A small image denoising model, trained from scratch: 11400 steps, 147500 training examples.
Rows from block 6 of a small image denoising model, named by matrix and row number. Rows with one number belong to one neuron. Each number is 500 + 40 x the weight over its row's rms, rounded and kept within 0 to 999. All counts start at 0. Numbers have three digits each. After the name is the row's rms in percent of the matrix's.
After each neuron's rows are labels from the 100 images, of 14976, where the neuron reaches its largest size: "top examples" is what is common among them; "colour at peak" is the nearest of a few named colours to the mean colour under the peak. Only what is clearly more common there than usual is listed. The data: fractals drawn by 1,000 iterated function systems, in grey. In brackets: how many of the 100.
# gate: MLP gate (model.blocks.6.mlp.gate.weight, 576x192), inputs 0-47
# fc1: MLP up (model.blocks.6.mlp.fc1.weight, 576x192), inputs 0-47
# fc2: MLP down (model.blocks.6.mlp.fc2.weight, 192x576, transposed), outputs 0-47

gate.213 168:496475490498490517487495483478496493589555407456521549508521529474493507456465502477455489482525579479491573510496493495453575482487609505530552
fc1.213 153:462495344506480500478513512486528684521523507343444547502530498572497503465505519518518502505517536476499510508609435506477553484476547559502508
fc2.213 149:496590546494511527547541480410489536606504611600546515501465541489489494575510479466451468512504435520439502532543515531507506529498482579555518
top examples: sparse (64); two maps (55)
colour at peak: white (96)

gate.266 079:440504473494577542549467556488450473521592470496446507533449474423488491463511472496521508489491489442584486498543550527492443547513528488438558
fc1.266 100:428563443503453491516504549482461453498482515497479553475446509383573474495483467513478548508487510532486525464494531431499522510506471441519459
fc2.266 086:487579386476536489492478559479460515499489576463470504469521511490439563501419438469457422557522631487502504488529516571448491542478477571450476
top examples: dense (33)
colour at peak: grey (33)

gate.65 090:508566491498483470536518481509434484439498488484551501542450483507507528530538473478499506498481460494489564441557481515520583509517572578475599
fc1.65 099:481511485495475473428515510554396511470512511528539475500583559568405507529538456464503530482446494521569495541553432507567464478432545513490550
fc2.65 087:454528443494470487468529467397411521511486596449442457529500525531555548527538480535510502549521531474490500473383465519495486495525482419446488
top examples: dark on light (68); dense (41)
colour at peak: white (60); grey (40)

gate.61 107:490525418529503496511509500486470576518505497462542489499550588468460485463519516462547488553509502572494482532557425497503468500504479594555573
fc1.61 110:479481530489507515454546457507536529520485495459518496571523532552476486573505451508570486504482525498433445507535454553514478478531535466483498
fc2.61 117:508459483492584564509495540511539389458481459553553478447534499522542503497448514528534527530507503527512512490500471523485536510475517506477470
top examples: dense (26)
colour at peak: grey (49)

gate.528 134:550487483527517416452492478559527528554489419538481541454509503409497522449503541541522484511498526445465573494485572447539441448396513517520538
fc1.528 125:479510512557538505499511491529498607488489486321369501537520533515505511428482500554515511511533483466463517471681433522523519491519515538521513
fc2.528 140:527519553506532470497516477501458527465487480739550485473495512478501516510539468476478450470493490530461472536577499478487497497465486573515513
top examples: sparse (79); two maps (75)
colour at peak: grey (38)

gate.495 126:567473482518475457430518506509521487546596534526546448471449509448450487525534444509487537488530592460481453514457522440503473506589508457472504
fc1.495 103:406508486427501474493428498533556530475480475510472580501508491524610503516489452526473479488504486496595467528527520505452505489464550521459494
fc2.495 117:491553534483531501525483524444441502561538502470428515474371485494446469495527364598487585513490424493488487524508531542461498522468498540500526
top examples: dense (28)
colour at peak: white (60)

gate.334 089:480523503577419492480495503564558473462522520440440485419474503510471496436494473471475477492480494500516498461531421486551481514488510512539507
fc1.334 096:535505550491547526473485480552518489485567481497493452491502565509518482609510457567489543504486453495411514575523562496520484436451440532457418
fc2.334 085:486432560497524472468490541403546532514546482565489482386500497546463473569535506502519461500491544500512522532522570488508556569569476466452455
top examples: dark on light (78)
colour at peak: white (68)

gate.173 088:463483513497522565475502591547524491476497399397520474457476556430456465528540488542513518480512484502555532513522501476492548515449436533582485
fc1.173 106:469465472469488611535505527480524412487539430515503476495439551435420496518527512530437506498588466512477539512489523458419528482502443454562491
fc2.173 091:462491525465543494417447499464509495439516434468451524456512514531327567520504355525519473506540557464506510510506493508508545593441470490498522
top examples: sparse (57); two maps (56)
colour at peak: grey (97)

gate.141 072:507497460534370549461512526466469473512508500465519469568455466534519473526518556427502547456499450529523525506499488457549553518500492442522562
fc1.141 070:556503495533474481537447519507470569489466496438553481460446478481517458477499463451491414513512465498412459469430480509482449469472553460554538
fc2.141 076:471581470457481486484445567478593491469493526509476433548473519514507550509458467555481535490539590463481500524481486481495430583487457559547489
top examples: dense (31)
colour at peak: grey (40)

gate.286 080:506539417443466465619515468506458471461535477481457515477538562474496514489499486529546546527522520555423514510571547461515424494476421525491441
fc1.286 085:503513487510582504554485510521493532506520521447387496498531538479555481446496500485560505526558545532495488537535438396584425413488470554533508
fc2.286 086:511503512465541466519569397482517514409474480559470526506528520452505524534558468540490504462521479487543535446482488524525539589521493481404512
top examples: sparse (79); two maps (78)
colour at peak: grey (62)

gate.95 120:536496613531537521486516462481456442510488516552485476443475432520538510529508500492508510468501473503488490516523500502456557524513521548496520
fc1.95 133:476484474540535515508486520491477503536493472476508533506510540500476503492531453492537505485483498543487474650494411456530442452494434562496543
fc2.95 125:515555540527537458485532422466487598583478506453401487569425445513480492472512524468475489440480482517522494515393507522517533517546490493542500
top examples: dark on light (94)
colour at peak: white (62); grey (35)

gate.476 110:566509478486484485557492489504476461541570573489474496530514446437492472462479525478452517517467568563542508501481542499552517482506495528449500
fc1.476 142:570496467480473538511553506478524321538521502443463446482497525487488491493500502486470470509486444468542523405523503476464504525513472488520513
fc2.476 134:487506408494558533499516515501517423370522516558521526474511504499559487493490499525496565478512779528533497432532523487506514483513516495454509
top examples: dense (25)
colour at peak: grey (47)

gate.508 118:516436432520620457561547504481521535561486451504496492584478478476423487454530545420465533509516542462500548558466454501568499498497500495494499
fc1.508 098:520519475493522512517513431510557518544520488521524576476587461523496516404462566508479580512538493505526509527456450512484450481522570493463492
fc2.508 105:490502494496450522471403480511560548494569487474558519508394502464493565529585543538461556435486561464492491544527505541516545464572510536475496
top examples: sparse (68); two maps (65)
colour at peak: white (94)

gate.355 103:545519490481554538536507428516538465451580498480481482527495510466518531511515514484437567466480485409507510496537502512484443528501471469505486
fc1.355 103:434564525501469514607475457491504525479503530556508488489535509557576507514498434450569545488529474484461487525554459546518450489491507507426527
fc2.355 111:535453471508525549507594515461505568525523456457482512498680510486437510512508467331518572456519543510463480493522513439552507512563517477507498
top examples: two maps (60); sparse (58)
colour at peak: grey (73)

gate.9 103:418477487486547569501537456516494449500517477507450434574497537444468480499479527470539564499543581484491511487444581470558499509472424458633570
fc1.9 097:493531539484488453486394569470480564471404484521589522464504427501509489520495498490515441472521544504345485442501557536510486461509548512518561
fc2.9 082:556460492483411504487476503540449546603498494447522474549538481518486556487438513373534557484490339483463477574502505470545453481573486463518531
top examples: two maps (53)
colour at peak: grey (73)

gate.81 096:488562539526437541480461507518504502538494478513521419431511529451373573475469539441504475485469520472503545473515541526500513462436452492475545
fc1.81 088:517521374467467449449461444457487531489531486430486495491580528446512450508509538540460471482553486528506470416530513482423527471498463566464465
fc2.81 084:491492517487543532518535451383393512515453488517538448437549498519477437506529438456515490499537482531465539485489519498461477560414555517505526
top examples: sparse (84); two maps (79)
colour at peak: white (66)

gate.543 071:555455487444471447498528399571431540521484490565396495480487542432417483487496523566487511495458506490542503488420528487540463519473455488483489
fc1.543 078:547502498470456479488464473501405580507556438474536410509521597488524509494444396446515522481523457514479464509470523473448516507564514422444507
fc2.543 069:487580529501419492415560392593531518540533432495469520609510496467535519488430558552411462461528367489516486564464506520526454505510507490471508
top examples: two maps (82); sparse (81)
colour at peak: grey (67)

gate.526 128:458470487444580487571514519464543470512539525499477440509511513514483479425507453480499507531517511481493539530511448496451415516480499501546568
fc1.526 117:435497511453507461488500463531502501444557489548545492517468546555552497483502499563517499450558500576513507463464506539517391497510468536486539
fc2.526 122:550533588545521538572567445532553513520510462475533538460494513454459518512487507541540438457484409513526493470499507500535566535444492551476516
top examples: two maps (73); sparse (68)
colour at peak: grey (76)

gate.550 106:437538441512410482511427498504536494549514534381507548439559524417455503448450518424496495510514576535582487488531511498451459415444523554554570
fc1.550 114:560531526491504497550508459499489448520550448499505484565513528482477512486571489461490476481479490518471522461544536503478495522539535535485495
fc2.550 123:455584503488548520541517565419408483414521514559529473394505539500571507524458493482528509613491509486473505468509479492472485546445516497515460
top examples: dark on light (93); dense (33)
colour at peak: white (99)

gate.24 148:492523467454582424522483474505527526556510451496506517477532521424522470460447563552490515445549561463492524537438478520475446537453466512569498
fc1.24 091:548504608516478515502509478511425430548474530479574535491479429474495511587562485458453429522427495504442529523491537478531521455581495475441508
fc2.24 098:472533462477475511435473493514458455556525548446436508465507542486450536492388406495509471586493579492504512518415503562533451484479512499543456
top examples: sparse (74); two maps (72)
colour at peak: grey (68)

gate.302 090:480564488532438525453455438597454455472503486415463475500476519485504464514448485487542540559481562484480505481504453526521494519511488386549504
fc1.302 084:624525525514515440517552557490622533521522515434517556528515452500552479500514397518457506452445545490513459504498543502513468462566552527511486
fc2.302 087:422468481475496423471482466474429432470489499565503493492548490478470492507443385501506523395490416549472501509528495529424509496423512464507464
top examples: dense (30)
colour at peak: white (72)

gate.406 116:421516506549472459501498495498479480501530461509513597509463509541525505504516454435520498536515474522460467553528583506441402495520559608418423
fc1.406 116:538461524488599476501563550542504586510496488539574492556502538493526528526482493515506528466442483451562505521551440538508488483463569476479540
fc2.406 121:496493461471520446521496483535403518600491461473464488533499511513447468513532384568517530500432519509489466516416485522534464549377481541525476
top examples: dark on light (83); dense (27)
colour at peak: grey (48)

gate.371 067:476432495493460545533481515504532540519496586526435529532554466537513515508503538570499508521458450557498486445451507552622492479594468514493536
fc1.371 073:469451621505470456406500577504531551481473518477511507477472528540429537483546589488477510505582507542543477524538509493506443518477549564465525
fc2.371 067:512532492518548525444492479520636486580472525482504548491552488537549587504461594516452476508467504468564508522504518517493539472471481439440494
top examples: dense (25)
colour at peak: grey (40)

gate.254 104:572514548545490458459506532559432570504551500443632475480501536518454490497536515572465450539484466497524444530500427513587507438538574497431551
fc1.254 107:524499508528419452463453530512498492501536516531532566536442500570480489484501575500526531555557488496479496510479529605540453465465532477492575
fc2.254 115:418485501474492459470439561501541512510501545533441516561470474486414514495497451571495456543500538478488506514442500492426516460497531510473496
top examples: dense (32)
colour at peak: white (60); grey (32)

gate.76 121:523488521480477441495504521479502515541492496573532468531473478492472528470505541538491474462525507529522438484431610487493406514518461406497497
fc1.76 122:536545512481547433452450473562528528518491456530532445505505558356572507497466511557494483523471481490505491550478538415494444530452444537543505
fc2.76 128:529558514489470468534469497530472520586480489441462524594503481467472503492520522487448475478498462511492471500426499534543460552490466442504551
top examples: two maps (76); sparse (75)
colour at peak: grey (54)

gate.370 141:520513471551415444549530489556457481455537528491508513454482457583428534490533476500478571510512447454464506449521558553511497516480607520423499
fc1.370 129:504503370475518522498520499492486562489533488564589540513484533498534501527500521482497517489511505547534494681304507503523479452479518452450507
fc2.370 148:480514514468490511461515534479549533508501474444389518503432439528481489492502523544471452484498422490552502540384487552503488486515512508561471
top examples: dense (26)
colour at peak: grey (55)

gate.560 122:583472464511547407433494502558430489507524517520487584535505524509455535439510471541428509490494497469605542550542495508504541423440538488521496
fc1.560 118:488471638517457493512464534503496518497545540438540488519481503482473499497478506526475558478462401496470498532540482540571453488466465496466535
fc2.560 132:451455417466526544407442471476504469534509490542485456426460506428485522490441445526504478521502605460536512564390509522486439453569481413510510
top examples: sparse (60); two maps (57)
colour at peak: grey (48)

gate.507 077:466492514523458505545516524456540465540531554542449584460452473556590451401536553454473558562487550511500499469480517478503494514555475465519481
fc1.507 087:464473470466570537492540472457508483493531478532567515552428483419573497522520534486457503508501594505479529453457583475478476458557433578506480
fc2.507 069:473531455503590495511448512376512491469489533581447514461436523520399441485545342498515552588500631492502493473537557533484519524587478495478522
top examples: sparse (56)
colour at peak: black (97)

gate.515 106:501394448493514514520519462517534565573507506476496514565407485435448493477509459497456489452472618469503516450415505456507455523550484474495451
fc1.515 115:550544466546475462582549587565483487514490497522469548461421539498576522400530532580453499524499473475480542534526520488456556442368538496530519
fc2.515 110:503571471538559479489504561432473587498481520427415488424509521446411514543531392420496554519526420491497489550485534566571503513529509513473530
top examples: dense (27)
colour at peak: grey (60)

gate.268 088:523486486503488495473487524614485543556488483545598465418527559415510504522487588530527517486471464493419555475480546433491516471523494472533446
fc1.268 101:535494489519523510507511467501510477478495540395473559501453497527458518482549509451558491543527514451515462457606431519565538455504518626502534
fc2.268 101:457462478514586524496505552541449505453499528664531496436463507549471463515513427502511589524508483481563516484627526460473502528517499538476479
top examples: two maps (59); sparse (58)
colour at peak: grey (44)

gate.416 093:555495500501486460538457492503437497510505478468521517501548521510538574493508587536511475536506512547484522516498562504460460475431561508535494
fc1.416 099:500492419511507479463456422522453609461472510535489513549486488520521500531494526491523500493481581530488528515430481506482465516537544535462510
fc2.416 091:529482623490455525496504522556516559562491486506547498517485477505460537505487508434501510509500198497475491596466507530486506496509494523535479
top examples: dense (30)
colour at peak: grey (54)